config = dict(
    model='image classifier',
    dataset='drawn human figures in many poses',
    train_examples=195000,
    image_size=64,
    crop_scale_min=0.8,
    horizontal_flip=True,
    translate=0.12,
    cutout=0.4,
    targets=['top', 'trousers'],
    num_classes=[12, 12],
    arch='mlp_mixer',
    norm='layernorm',
    norm_position='pre',
    activation='gelu',
    mlp_ratio=4,
    parallel_block=False,
    inner_norm=False,
    patch_size=[8, 8],
    conv_stem=True,
    layers=8,
    width=384,
    mixing='cutmix',
    loss='cross_entropy',
    init='kaiming_normal',
    residual_init='zero_last',
    optimizer='muon',
    muon_scale='original',
    lr=0.0098,
    momentum=0.9,
    nesterov=True,
    orthogonalizer='polar_express',
    adamw_lr_other_params=0.0014,
    sam_rho=0.1,
    steps=12400,
    batch_size=128,
    epochs=8.1,
    lr_schedule='linear',
    final_lr_fraction=0.01,
    warmup_steps=1240,
    weight_decay=0.0,
    adamw_weight_decay_other_params=0,
)
Rows from block 2, named by matrix and row number. Rows with one number belong to one neuron. Each number is 500 + 50 x the weight over its row's rms, rounded and kept within 0 to 999. All counts start at 0. Numbers have three digits each. After the name is the row's rms in percent of the matrix's.
# fc1: MLP up (model.blocks.2.mlp.fc1.weight, 1536x384), inputs 256-383
# fc2: MLP down (model.blocks.2.mlp.fc2.weight, 384x1536, transposed), outputs 256-383
fc1.1317 106:407501496551502550505477491561599549469522450500443552517581515585426519460422502560437496536454517471482487548388465525489439547504462553468560455536586484484521439530486509456457560480472508522529506510531540460456485490403529560536471489481430477576449450538453437462514443553528488444383557577533432523517489480356502580521626544395455505531470468572502531487440466410493536452486
fc2.1317 104:572478479509598480481452532479464450521511518522483482516479493466562419528478401549534477452551592438482517458513529469472478583518440493492493566481416516522554481495556472578477411491362488481559503481461431475472526503427549469447445517555577503622451509324509508554449549537530490566528455411467448516455533479570482466580460473496620405449559548433431517536439501511474471543539
fc1.1318 104:497455423558525477520524515476509549441538544575416510537488470552452595495487524624480548449426520508518493558480496565498492453446553445472537569431487485500560422462490434482556481517497474585524503530461647528552530518467474477492513487520426455471435533529601406516438511530552510558482606499468479474463501478476489542559464544553483497499473489510570432525493472496469591554478
fc2.1318 101:505546482444480466457501511579477415542519493462530574543490528530507455567482440472439440535512445458539489439500414485490448559501502525440512553504474528468530560534544420431583593486452448461419594422500501462467495454605490476540625477483550523613490485521462553489489386437424500482404429542476496524533466475532499435422488615537501461505486539528507466511468496517506505507492
fc1.1319 117:479493501479465536461433481516458473550570605574463447513495496532452548449519458504448550496538542530530520490447551509520537520429441529521548496567576400509525516502602489561463474550467525518457537526509492463481574440440610496507515541481520573545521527518570512534534503408508539519560459540489433434487503528577555443545425382419428464524501475539560500543519444558482485524541
fc2.1319 119:452490470563476522517486544514444462448479492501614449465529557389476504503589518466557598493535476555496444550537480499427544448460565511516430547524462577415394404568424502407555501489539487482530437451546495463481475501522483456538446465569540450518419470517529443445529478423643510489541596496531489453464544557454473549429465476513570448493530545546464499526462512517519512384531
fc1.1320 115:381552468500608527539477498538550548464556458526534531456428521550449451414361465506526516558448480465551552457556510508433501546480482559541637502553361516593453500530527513522604550495570447511486598452542482490476458505402493457595536493487556435539475515580520555524512423570473492543469582577488526485538488578481537518538535499530449493454515491472454476405458581559417513465525
fc2.1320 114:555449566488443450508526478431524399477544528434528541418533455376506397511505462523479495386566498504494444521449496451609454430489507577504471532554498497424523481472449571450584514502451517514532441513492434436567555459529522502471515452401520613462401468428550515425509569493496575424470445471648491536439527466548463490424556536460523464534555484464542430545496542425533505556536
fc1.1321 096:578515446543493527493449569567463471479486608440478417453468433473577478542427560548485493558457557539419437445492502473447525504469565470519537441500492545500536441563505519492478466484517457547424509533540401466564591428518521525371464514476474522555525575446482519506389457508458470471516474462464502445392435469406546444525571522511603480438500522521467456470494419498482502481453
fc2.1321 102:512504545470529488542508480502489500403493514503490510604481439495489487412495489527497595525545510413533587524495529506508504459572464456509424548528511431544562494479519454498465529495433553501431586426556664577450552458483506531485571446531535419520541523453451524499508471532572536546501476417521481506527443442502496481589482454528416546502475447459516530621525535536432535432517
fc1.1322 098:511499499572621465524517527513479494561426562461413592366478563416478548476546462470524498559437541510492472548502509467507439499502543474561507494382479563529467511415647538542548504596390524549465511514485538583413385541425469420495549546480511522485466462501509543459508585525558558584462576459483542422456444553487520512512466543477571458446533520420578511514538494467557517559424
fc2.1322 100:475443353547536572537504532524432560629452525411537475599479423582528440522507519578443464547498532570493644430477484590471525503491457450440560562572489509516599510564469555500471476569512449476580533470482448523584498467491429552520444485536497535578454499522480498486520416522465439519540405511547464527436488464550424483426479483538444554426459455404428568548444409531488474360525
fc1.1323 109:397414554475506554600481481495521511443535488529430554544538383579515546484503484551494469461560473555504550525475628509446538500472510508574525468393469572537484490484557511481600440504525479533515406411555418543466471513525481521557496479536545488504561484548547589537541584652544563486521459504508496443442435439510582529434497477565583512468511600471590484590518480432465532471472
fc2.1323 107:491479443489438434373524552544502512442552553413556431542511564421571453572559515470561453489456511448567519479424440482568569408500581540527551562495429481511555528478531458504422551453485557482483532536531579559496512500500509435532426457347554603428460491440430501512501446582426425464432453511543419481602520494437406503535516539551497509420486461470563517502506403521465477600504
fc1.1324 087:543482508462521553427411520471611548463457653451475565496505574360526578505571547490534527498530592464508616493460621538547546488548612443428402438582470440467516453486483543572521570467568551581441500408471461560547490514483463425473451538504497494510498504423506492478507526487641514527539587524546543467505556510485478377516492478515500499533544623459474475519531455447488511512494
fc2.1324 086:465547515457508474502470478533453472556453477537532521465523504543543476511508461407481467454489441459482469562552450471437433441487450605556519479446538515509515528456469519520429537420434535438529630528541513561501563404484577591476490508540545444436466428535405536500445522584557561557440450548546465524419480507490573530473518600475490558589465477526549490455533523599443528452528
fc1.1325 081:449461497383466496504550503461568449482550449459476506503469530584486460430491563461516529574548510428492449529538446468455590516494411464516425456598447426545500506535524497477471592549576542487493491514486493517473478482476492562363521468523464451448447429507471468485423481474401505552544433538524530508494628451383451496463529483567466470461559372523516533480457426524446506523497
fc2.1325 078:479506475539489571555500402476520457587437531527479571396483402495527503479517486549490520504460464512452562472495515517589453536542483485412484475516519461608424512506523467448470603494493497487471436523476548551477588509450519360550544449452651528479438541510481385486544443543516474496501472592486494598462601476530467610544521511497525460509485559380552566485563483411487499524486
fc1.1326 089:492458510519576443558461404415561509525476442445529537495599491514506498417462447548488398442470506538560500445417427497503460463529483558501503491524488445512412557604497510541536439592541452419512507560478533484451430499523522555492545397452502584498485526493490458537433557496527535585450543464592478443480481483429552498451441506509490626472412440525515433588481403486525578503504
fc2.1326 087:417517455473464575504521512478430437421507533529539566518510499558526533553484491412562535603458485586470556516533522369487527546456543383453483504522451515444557522439506480443455532443466586530464414525451418475488490548578547567558427493450476445485538543451583482565487468464531397480518397496520417475521502506499501571485539461526519561463400406527465563503437581457513523430498
fc1.1327 091:486517484414497487409534509502493518513475516549438463499442461444534400637500585536442454542553467558480445512479413513542498495406478555441542516524463475513419458463490446557539646464452489558474513505503498470582513624608492511624470447518498458511478496476522545554472545536551487584443528465417443522541521501502531432552546536483473594566537429519578507407595510420503577596524
fc2.1327 083:543529495568428524497482502514537518609445495420490422461429496550465526532579513412551516425550517562447555551492503457472520511497588525523530473461557561508587469620544441419547532546509523494541484490458447509450393530480493497454456544502482479491529525465419468417539412468465472459558485467514465518555496527449475461527565480502499549417482593533502442535498503524481467489449
fc1.1328 096:500566499454473435514458557526471443528565495400471535479520574484464547515534480419490513496553476527414503503494574422502490563540520460496477499590486545511563487572489510512586431467543543531529538486501487407431458433517564573456479487546498529407542534427560569482583487445536514487529515562516401488464451435552482498664524366528497617492446424555542486478526597534531523573486
fc2.1328 094:475440493464496562554476459530467547524442583456582457557485555548460434507502441572528494472459446492510523500480512537406525486519571431472486549432500463470505489502568391523529515549481448463457460546524486475466486499545437504550527519479467473558581522563486436652512547529414455496476597487508498423580448501476518502425472539479421477532416551491436521449476511490473462471455
fc1.1329 098:467495454470492582485453388529433550525470522515537439441447543505551528490486528579470542405444435501497472554586410493504523458428444485484582357550495583507468524473473554434469555524368521539459553434427579467575446592500452446523520584479512539600587473478576491447424578496520529547515456592558492423480513481627564495517507455539407584499462453467544481556533493543483444548481
fc2.1329 099:454513623551535436561538609497483545506522483513448463475443426596452494457541501524450401539493528519453474499450558450490458473580497481424475507592515499555481509465460455460535491559541469513418606508386469497480493529427549460544455486502520492585548526481574431463479427532434505460588518469449395440468502519471433527498553500420538420453422507489419478466508502434521446486575
fc1.1330 088:504464518514501544412604561417512472498441503512525536355448544500494437563484413481498454515510434420477484592517497497417518545527593504478473477446517481509521524541468538543541502484430491518448545570465528474429486553602451520390461569458424465470568567493420455494602495398492520553513456550561499530508613476501495559488467511487532599527499443476531445496389586537589507538468
fc2.1330 091:455586465459417480574497569532414435496553544498482470574561493427500584458481567416436469457458534441461565479378500579526532507465431544595493584597486508422444478524429443489515552419594521404516427528447513538536501596493564533558541394531548482555503498496521537509421501522566553490510483501489587497468493537520522459467451511500496471561503480467482478521522483435503460480458
fc1.1331 107:492453480435516524466471596488485489478505498524463472461467483499449399452481503474481495486486470475502528533505496597505582531465497543423560442541510563509516510549451497570488407497513538519530445425545475496411541493544591486524578456417505537353430564512476554503474574502479508475392445493466489521496459445492567556448486449523500459394544507502468511468473591466419459471492
fc2.1331 108:491449504478536554454528542493447506526556486560510389497449443511528441549439538556433509534545506436611564447482394485586474489558435468511503574450536466573519500519460520474561582472510515438571502443502407560478471562534378530465429495478564432547444515612525488486429557534455460522498573523505497486457503502518473433569469420450509451577543480547610533452507551518531521446527
fc1.1332 104:441488500408547570536545545548522494506452445495457370517449561521430501569507532547451474557519561496545473596502510445470470493468531435504435524521546450509473506587515529451470541522478571552451414538506467460465530504470541675516449519479452530420514486473607555538462521512510534483486497637477512546499545487493538523497564451571541495521566482479539536526434503541482532480446
fc2.1332 106:495452487473491460431437482477449480606627530473561544561519527434490479512557548485431483525490460469395538533510524456529453613496497449513442434504456507477490541447407525520423485480475626476422582500523533628462522590523521402537504495419485510548502534597472535539548512443515466466519501416537565544548420516523571436490394576512498542451568543526441444468459497454462383460492
fc1.1333 095:470475432498425622500531515511470604456455461494524519502506539409594470476397633484519467471443513463614515511551523467493516463443514469538484511527526563519470509539497490475520498424450472512495430451500526447393531536445494500478574493532505495532484595584567435481468445437533521561531557520524498508486523603532449511462586473552503460541467463604492536559563587544427525524483
fc2.1333 093:525562512450651437468451431542582579468507518496433500545483504362459445483444558478449495569512533488489417534464530430366521525605452565400493393462437457459553504579532490438553443426446500511418513444474472591494461362518442503542465503534446605447457534536435553548513448605485580544501517510556490551575502469471554510486551519554483476424466535495468411441567399476527505634551
fc1.1334 104:454482578536465431436491463465465535428450410418485515551568564593448579434441460434430568534559447446453515519518487507563503430537491518483517492570479526496573515436439512573534490472435579479489533414464495555479521540586554463419568596520458448466536533452456537475485583497441465484586514574522408440435580449468499479549554498597495491628514510469477500483505447458489506541432
fc2.1334 102:476471476448516548594529551567537394558499566465513463471438464398544350540533443497570425484457541488492520504493529557519460581482540543557460508499545455567447505547578439462367454483538539515512476479582445414473449482567485447513450394509519559532508557591495397513511527563517507475482565480461558533485512528538531486504512553402462476393463470552480456473488463538583562489575
fc1.1335 089:435481538413583562549556474528489479612492420533505527486527504577459482535537424425482495412462571486475571476460527517550446453511461567567507490567448484482408532586595451547530438448476459550488439510533557529525398469524557594514477458486439464511502562461525524516423533469494557464457560559550418507546514434451448535493484576461435511558506582484551538510439474625418462449598
fc2.1335 083:572444449497516519517569450437419448438477530447515519474494494351507536414475540607536457432499459530448407564524427604534525496442599476466457503498500519557532581478449583473477558540550514497443490506438460469467594458573466455544540501396549526527428472567496451535581468468507466528589492465442542552462543462541543482535452496544499531405449499532539487434586402503533552527451
fc1.1336 110:486417442455519550549476565591409368511514390466494491545621387496470526501443499489488461402609488397500489438461526489477535501494525519531506515548506532486513503473543544477450583468496507584479447507523479511399553469543495535531494528571516512424594551611585481489522479481478417509488546541578392523558580416459470592498535417525631383541598525538501472449470480534444528560522
fc2.1336 127:516471578484502518492478493482545446540474537594468373389492456480435477439539537463514528504481484535555509578479492409448504480515356526508491442481507539496459483485525500428511541520437458505432502545531511553570479510421568456423602551501511444568459567454526506492467487482484573511434452453498510614444469461453525463495522473494510555469432561527473471531571504458529455548542
fc1.1337 095:455458560577499537586408519493407554541572563445445561484518483519519494570463418467553515431482427563456490503541556514508446439491487563567546466422526545481592389443475529447449487518445490459450498516516486530486462439494477531514562604457550500581538465494592477424495498482505523554500468399470488518597486489545547518489491442498443450486458472398508501493504477499468568450497
fc2.1337 099:525566404552532496522532566534429541496508461463505507406378517449451518456449480474524492491576455569402574503473452533384522577425442578500432473492526478459545499521509497562493487481628457472467477531477532552565518568467511509518462444428486449539442534429455586529501425471512486477547544616481566517538482502507453500517447492554516442522538488541539549343465494520499480434464
fc1.1338 084:496532502485591470541500431565522447458472475409481485469494502392551519447566444483439583499496517470485529523502386540527498491535520423577508551496593475529500477428547497382469483465510520482415454479462425588527467405447375536530516492532529408449522484520434527503488516537525418459474618466555535469402397453470463616554467537520475581516453509528530509514546517519514436453680
fc2.1338 078:404453522493430577386481488434480524486484516517493450511489563528570586548586507548535461423505550412498461582477599504501573504518656546590420510413497482520498590415518466539444398482629437462490485557641462398574525615446410440499403553468556545505575582420487487500508469457539486509589518569435530472595420466504475509529497493458452531495493454562507517510509523468395537569504
fc1.1339 105:533535503432512459426648488422532494581538459466498518439533555532423550486487544535413562565488535526514517534452445532538539462541451478454518530423491382538527447538463423462534491539406579438435514550458482515466511365560423533456483526613465600475474513449520521560456549486479516491491588514466557514458578479484496427465464477550493433575468590521518468499489521596528514399485
fc2.1339 113:450469478522539525485393468523520565485486486580573540482473511566516495649480546689482418453582500527536534448497514473482417505399573485541517531571547608398506528504450476537527530454515531541498421586503539464474545472450594567519507550474492487538515493587582558513493496567552468539473453489460487481526522545554497488551414447426518541471446394485464497475541455445478579588474
fc1.1340 103:505539518551453542492408468514465487452453484486444487416536526508579536465622373521449580543428452489464495495543523564577449541442503427511454500499495523519543533434522555454471445374464555444568429537499562543488617393450490512515599502456493526639565559498583537552486451474525417585448516515509481508415553522536467573473437537477469488597438488455522450464443491542595454445494
fc2.1340 104:513516467427485406527481457457537481551472592507553496612530519535435463548542516437502516471558409427611497503466512418546474525530536525511547458515490467507553404517551462520518516517411400470530550485462500516560475499486526496476550401584482552549505484390400479392387460541508475491445464546537496538481546581506511532510512473513537402425449517492360533534564455401467526472365
fc1.1341 088:499571553585526405531523505547542490564551523501516411529473610580494537517568419523490458559490564601582430451502533489402507618525445488564499484566480582476474437534460514536508535513477448444542448569472533485461577506440595525610534568500368447470519464476536444506491539482517509440543526521537547534432554524450521432517472409376513461540535390477507504497558509522543500468524
fc2.1341 086:527542459558396496453437503479427488614463382418515530539384436484517487519540528488481542553511496477423498521438469390661556411556533418469479580599511485453497572572476515482438528504418529466515533417434460486515456535440460508479527465490591405454406558539465501544519511517536430484479500372453445411557449516467542511556496507575454502502517541562506533514475560613536492488433
fc1.1342 100:510543599549581502508406500472527490544552494481595487506546542519492524533421522414598473482531467524480436529509525480512564450492437456498538471503442535534506517482513462545445512459518446519508526521407621594519474479508552522441546549498592567572458568514408570529511497457549446522520436544452502521388391375492517427524451575472451547493484519459551554514527547500517515518438
fc2.1342 100:477502533472543606522590502525593490478439468531457477470503485537561478574499498580451499473497513424466476537497562455389388531445433587501513548491522502482486480508442466511443525486573516480564476444464432507438493533514429510456472601589398532589563508484511455378446591623565495554463494466528522501529548382501453460514536453580558419447499517444475473486571534398466530483456
fc1.1343 099:509512523546536506576463465573413527472518481436494470504467479573467575523590480566477510521459544476477608477543570517476503476531607542637479510518499513503465475367486474458503569413487462450539526648486562479500457478500464563596477439489482424482516540482455466477442537506585490547472567509553418567517535413489519538528531542515538488523604551470405505461532502504482494532509
fc2.1343 099:485490515477572557460483524463544429484414455564414443476601483525472497445440548459511424441622491430589444527455413478516502513410524447379546483506555501476520495543489460544499463635445586496500507517648599462465602514468565571532598592573633490516498427446502455491490529452462434550489417624542535465529541457551585468473538405508485457446495482542552504557502474480472571489535
fc1.1344 089:524531532426530419511415483431457490542569519476473413503480406466586401491531446513557543611489534653477512512427535429542484613603501528454424483578501480468524530593546415521488513510521481616562474488488439466457484504440503499499536423541568506501476550417526506410475484483455484514515504524436435468479497477534488443468416526573475455482490498513481421510577554441419492442537
fc2.1344 088:495521577530397503436550498533458484506490545461533548477549559513511459485453548549523486414547462461457417494514434464439561455433524462533527446496432538535516517556456536458559444505407482488487476514555495497510498515551481525511447545477509525537592424469518534503415555490454541536452420488502508514441525523491612473561576435550493547479456476551464513453506497446537530482458
fc1.1345 084:481551500622562561516474531457456540548517462482450492631416513499429447570467458431485439584572546455472472442430515518533522483607494428534516594474424469541604591534507474541505492509504503559482587468518489555539539461486535562424533540471546483506356499459529471496430527484565553526526504502576426521459493433559514541509475439485455518495479523552528533524446475513497572458447
fc2.1345 085:475422569479451598517513493479541476483520535536532546424447599502551575489484479541478524444517548553471510437560530531576501548389508472446456485568525459487512515501497453453458569537476501446559426374506537471464507510513433432483477421528449400525537515540508494563558501460528483511482597464397595606559499476432478582507473481438481534458557446489523523531530502506436499488420
fc1.1346 077:597479375555554492546540569497514537486535516538495492539469512563548491502476524503526557500438438527482478452493406551625523459521532535515490450566449445549491489428553520443512528468412504598552519463501527521501469480488515441456503466431473504424464474485405470511396571469454529530455472453506485512491442485498556533533470475478534471574563569442516473384451489562612531477498
fc2.1346 073:474585531499468516517508451552346515511488466550506520532522584518446467526505513471444487458541460557547539461548501513482554472465501454434585499466510435491554482549442492424502506535563526490539448513452498502621462585443412601515422517539471468471488401594502461582495583511572445470484427470543596379473551552514480502554572398515562561521488489432552447470506463454490463444564
fc1.1347 097:508571443445538474537545415508537499548521498514451554530519423373437567515479515602525540488487518483520483544606473559416548542512581462491425460611549504458567498445511520494419440475468561432434453497510434519554437438479487512475511530491502564557505632525574527417547529512467500586463530452497481479497565468508443517601495587438529532469550469433532493492579457530454572482539
fc2.1347 095:534520418430426481569526548524582504456492506549491486468498451485460455495523409502524431496526500557438573501477524454550531453468457536525504472471502517520459592409513520517535557567504493475569469589445440428466547493558581517546403504500509415490557412499493549499508510456505544491509430471452488536489459447434601509489462524554556551582518560516510501365501489452549449430523
fc1.1348 105:451440559538494523529445427477547565455494482526506506488504511466445555502437540550511514509455497557466456475486468493517394496460559550551562547496529563520524487605469472562505438460403525468597477437449578484561479462459472517519507458446532480449536542485583449495412473506414508472612459586490577572594500420551552496485394473491521485506571422527562580459517512555493509426411
fc2.1348 108:552564546458496484556501510493457528546504499508582486493514434551502447486597474390408485460529443499445506472569556434524546517585527437446513494504441466496522504505482557560474513516524494493461478398424448566372485563508528460482497502477483465450543486360516559554516589504496554579389471449518350460568460409498532444498479532525509427516453537510475517519522500512497511521543
fc1.1349 112:482562555598533481517510514483562606476428509477402526409528566539520513547430540562551518501508493505544498509463516594529483520469543533502475509394444450419480477506466436500489521461552572566438492512436457570476549515435481418513437544571452489511455466497451433507488550486498532523531549522513515564463446511470442461505538491508533452516466526439518469547480550423480485503474
fc2.1349 120:417447496575448551540480436473575411483547579571483476566460445378505526493481509403528444540407417429535568459431579500390514479519504406541455458492564543561558552462558506582524588458511531499457528436553510479524457542541417594498573458477565495475532403440560527500561503544470467551454523555474519540481448529491541527509449518504513527488482452522456544525508422558504583492452
fc1.1350 094:414459452453563544423452522497602520543642519568408465535547424570414502570557491497559485529479449486506519466521542396535564473511589463605606514560502467454434508361566499583493524534593599500534510451463482499602500472434429526431501474560492513444493527562509537555462514514516635477488637539561509534508485482579535532485382385437518467509445565584462537562454430528511548558449
fc2.1350 093:542630557494473501469546547598487537477528481508556472479529544533546589555502543540462551604547496423520575613531469443503442414425506516462555545522496523517603511528395477370445507464464482523543469536527473520406424487599514499542522490542498476572524488527438380434507462506479448627634436498578603450466527569414565510503582448416500509466561470551492456502490459519544415467400
fc1.1351 106:522507524506503474470460541479480456503510514384525513543462524481544561551562393436482603500568554464580511547393503362573406547498481584446524437494441485524456428461493548590533521462451441531506526585453455529455467588461638511522683474499501462562482541580544492456484529499477521538464469491517458497491591417579522509499451534583457596548463446504512510424510450458516474460470
fc2.1351 107:461560458466567444489461470506541471492527534491482568442522433517478463518483491504557516538344489506514552482692524430484488477506508539535444578539504565545490481492458472558527435563442543469574527458548501526516421497456398571561464474518558467475501478488399496527552332374392577487432512500484565440469504532455509552490587412464568400560483494492500472575476560564520535518573
fc1.1352 111:517499498535423511441514509429486371583489475573394447472469514488435513488539507559532470571518580456497449510496641518438483482476518490458418424548503525445444492404527502531529549534431572476575559576475555473522557528512482559536562503579534499539494539480424451494441481575530496559473462414499494468605554483443555476452533651512589525584442521503563514443525467465574479534406
fc2.1352 109:426586471459592501582444488545552561463469548481492457379505501561511532559475510500555534470518535498464574444500428472532475540569431543577537499529487533546583505537503480520384482482577511479463528429531586477463463500426529463589430535387535462531521483530528483502501452542473458556472529492486488501533420577484473549509461510544490447494562519455458415570517515567472594519509
fc1.1353 098:444497524494455500551485585548451441510551467541458565529456542444387506520519503497442526531468514497487541575488419414480481433487498464513461450561590546538562477551490423536474591532505506521474479483431439561470485530510446417432511519563403481448514543481481524530539494426508501437517580487450504524510492500515501507465416443465602550485476465568467633505480523538455509524629
fc2.1353 098:573559513463482498444509488575475420527470495463514392509502525490490442451535431567446481462480477554425556558471467420483558559511484446460493495557481503443382514502504554417637494470557447467597488498606511415587468475543581444496488531504443437547462492534536467440521488460526530485528497495505519447557485417487503530514561433601517485491451482614475375583490588517494440534541
fc1.1354 096:512446580443471501410490509502470489476547603475466408577491417660500541489391536532508456514400449511612534585480525503519491450439528489482495584518419475466507519519471517557472547518533423465511494481514523447548459435586502491468481533498490556491544551468509494487441565511511485529476565440487484468458458535580488516446459491412439557484455528511490489511413463451450450558523
fc2.1354 103:413446437535560489492535513477492488456541480534474554391516571417490573510513442500468518489558566441514446473520524490446480482486490489458418410554545529589568501488512551409493407441571572500622523408387512494504523574581528548502546490537453502454424429473539440546469432518496514482598420495524456562543520520418602626562519451489542521471620458580502422500528427500488541485430
fc1.1355 114:531551440520491557391480477505432450494557571595457492484503526516517525534413513526508505432526491529542479432547502465474529500484473512628491464459574394496494415470518469440576511563531505589452616446495412536518456494566561476509494424504524494394467466465521480524514467523426402520490505470424514440535485481489490461471423408499588479459471466417484528488507576466442541461482
fc2.1355 114:467454467489502635512519536485566466475590532509428455459466473442559462378545527600387499604458572441508511445417622506449515564577501534420454374531506433439505569558542457497487525444511541568424550537475534490501435504510427470493447461554465560539472553504487475500539519473455454484413531483505559448466530536451459446511416537503522494471552479448508451553518481535484533434473
fc1.1356 095:589428474501522589458438462547548506478585440419454476502465539482551476482555496507447501518441497498535460520510503571490494506447418489470498502542536481419511521525518452625487559368424498511538455505585515502392484509505571481571493525514475550447438488541421505529410539522463529520489485498407537541462459503377500432431570445432522448497448456487375360589485458426436435549546
fc2.1356 099:558511479493518475448486521474503432516411540534477420397505485553425519540476632467536493525471470470469554498451490469436561563479544467472531455521507533555481535429474591368480472557494484538512514518436425519520549478452467569431463433544557390595497506535467397467565470445437499606453496477545458540475514494553548426486438422557509459479538535504501568439446385652529552507463
fc1.1357 095:471487501545454435534483517470547504429434490502535521493539529483514546520457507444441466492473581458449529531556501491531526504460458528494427488609498543532497433460466461585451595477425502484441463551525659509470452526454534452506478559577480505661429476454383467524478503586462499472558509588445436514514543408610471454449506504443531548542404595577470485446427508483465483591473
fc2.1357 102:520555495512496495485541576532450470551589588572483511421470488463555507513514488547502540429491576538577466433515476494416472515458408601543634490434525522525598612568515514461525482498564506465503624522535453394487505510509487508407481367463567536490509431568535495512545484549518472526431405537504493505446513382523453469404554510561437369496503461457464504525533426484515516502480
fc1.1358 095:488548547508467602479472484566458532480464510508492486528463549491506492536481452552567524523586487506444508485440533582544520584523520474454544554460568591528591484487472483560469528447562489532482539410561483498492575557481534573460469448427519406422465578409540474514481460444485457470529478528463515456470539459573508517537428523499494570429605580503496479480475445525482485403501
fc2.1358 092:460513411539520419483478501359585495520496539515537434494499634508447463486421520496550532496464500526514514449527360517453523473552506496559528535480416524538525500560545452435434474460526414568565487557581570423448435480480407481463537474477489498434479496573505513388496524477471489539498481558417623551419423546519538565547559520488472517510495542513588498446533512478483515563549
fc1.1359 078:439450491512538536476581477483501428495479497402459506476569552500438572454484510483462608496489565466456515487382447529518468462443447509373541505512460450567490464533586451573490480550519565476456500475495487552451452481521427528572501369482520530491540497535586482567455485407518475523521481498358440535459410505526470497495546516400485551577522474484441431455594495452450497565560
fc2.1359 078:426453533505474486543443476498452588587585520555463485499492537495531494505555472481530499564483523570464416605447497497509492466479488493602488571468445540478469504568449485470425489465383415514427407506468404491471528481495550559535463528578498512481389538514481508433565536539506502462551499413571449426574444482525547508394523480539501442522466489542508465521448531429467501557495
fc1.1360 099:499513416471598532460465543382522470497502442503548554555494513512548506457530530442361554494498481380562483507537486539507484566671498460426393548458517559522510506427495516536537527611523489496562469451415428583505542525529527507406511530503485618479432596500414455482489577528355412524537408543536513555547525478486498485583480474372503432473526430500423474514501551531541519478438
fc2.1360 095:508482477421527472472455463542559543487557565460449491534456472435465530549501486424599572464412536618423528524426509454478442516459466500520529508576557390569492506560590499510372480461475558529480481510571487482469458578416536546491497532411471513492544434497498544507492593518573526551477533555504475534454501424522581512565427536551509552521493442418513500449568388552510657507562
fc1.1361 089:545398560460500596525516514552452506611608424496563496505518564544421523572475442522409514508489486483583413430524435537608512425496464468601500564543406592412469564510412489486445439412377491511554435523487531520388469554474502461534489493540490520482494569551584476558467479442471540512417638554447469545437495576528518426501482623550508449520512444512448472589388471509428593559525
fc2.1361 093:473488437485426482535483507423472470441468473488516452537551493516506499518452554603527461560552529510521560575577525447491489599482500490431524439534539444663572456498470558468558480500540497493500552404518424586506500529506406572483431439454423435594463428442538526452561420600524446627414437487451578435541461386514409520538603492458509642575532510489563538528513502512519399471448
fc1.1362 103:569503478422476443477402416429520575489430419556458511506484518502523481522567579458579509423531608481536496503509479477552574548485597578536494510493428496536498582398581494396435548449534512551442531529527424489573524495496488532454492443480504521512551484469398428535502500456514448543503595467549496475485492447507514481502425505428495464407509562523488559439600452524506484485600
fc2.1362 094:396478522574494513528542424527542437444492516498449464439549556487505421541529544545524513530585522478498490581501371464497440477559405497575455508470469418500538387525558533536446547448472444456429543447579489551437596461561422465535452526550437467496464526517522527549552450509524500561596497475497479491462449557545504592444505502512503496581461452586543507528463449469484518521433
fc1.1363 085:510444526454568575473431443544569502562473480505459469520474427508500527521499479462492528540471550533546482502557388432521531522522621410570495552496547474469562534421458571483508519430516405549487536435500583525404540460571535481461429542476425474456412476546513450477436461523499495416473604512459511587462441516588505432474517482562470508594560478432504594580484524498524450476477
fc2.1363 081:529548463494484447540562577505441479568417542473616485538473492594528473488502521539546415456560539461366480466455521439515508447602466519506470483505478483548478500549433528514457482452498592593571492470492514508508443490454462507453482512451472487534550497525483516550412498477488391473561425481496476454372541514477485406445476440595482477543504468624533488409530515505424533549487
fc1.1364 076:552555623493474454498519505496517402545519455448400599487545615466491432503528488515470482492414529524429451471510443444500498520552550476495576553458523549479481547504509463566569594518496511495443475505473481472481551571601423485386481563499406480531509572479525461487482506464488460540515498472518485522589489501549461506447489495485490496532476509513528476465495488475465440596496
fc2.1364 079:513508518452478553468478429504497426449510468513461424469484551537542487525532481472477473507462479550544556509459503520552544541559438498521575473593430612565601490531475528623583596486508496477458539515587525523489481451440521398457454491531514520451570515523468480480461538578433514446441541555532516478494477531488550532530511572521491512416578452438522539528537537596522527539458
fc1.1365 092:484488483544483491512463438476507535511567509466521516478504555527457549586504355530613619523497453524526517470550423436467507502455461554412536558487607464498545511518418455539635481462489473545490520496450448518530553500547491465530594534519423442517478495540453444532514489471539482496429506459477396449491550545483445464429498464501513546512499571497524572548411509490451505516544
fc2.1365 091:485483519472435484562409448451458483510452509559463484508536420501541523448411441565449463469506527526386442486561535542530532518448499491447475473579496550582502494427496626547456476453572524393622471539498497472507486488534496362502490534568548573569407454487540456624563448446481495510510530484539422596486531529517436490535467472467458637545517452532491409619521454522551517496527
fc1.1366 104:477522439432495588416451463538472504496517433600504536587501432524523515539497457527430523516488479505421517448547503450539516493449479574478441533521518543525470508538457511482499533440422464470532440544439427462554487455460495486467529456571455470522455511538492483482521584533499491497465462467556512535535541428531491382503410555515540549548429573463412433510463551519558516541547
fc2.1366 111:549467565487412426466499553504440420573511484521482550451456539462568520535455496496544479568524542460467388493460421498527529511621504400459530471455492494491526516461466530479514452424473535469469609509529539523512473497533494583451527460564540483484565532450521497466435423473441526596464462566574498539511535521469555494439541449563482505732561414508491504528523414436373514483499
fc1.1367 089:543523487450476473470464480487475515568479529514390530501575505396477477548646486460457483512508464522481521579446553459551394565500482519445460503594498454454483610508449439556466590529490521548479539466534522578491539553634418540515488517445477549517536522513498572535484518669541530500486531567439579393571556440586461561483494521457501465549452467471554524487572496499508534524491
fc2.1367 085:419545511403528456581460527510537559531543563488479473480577438458516452567447496511473488543548418555616507483506340377474545471534592521516503607492521393487511452586424488504489522509477527599525550503592546528493459436470510405462457471451551420502564508470593545412489470423445486508457525538581393507519519524391477558419457534512542548446419506462475546507476491567460472528449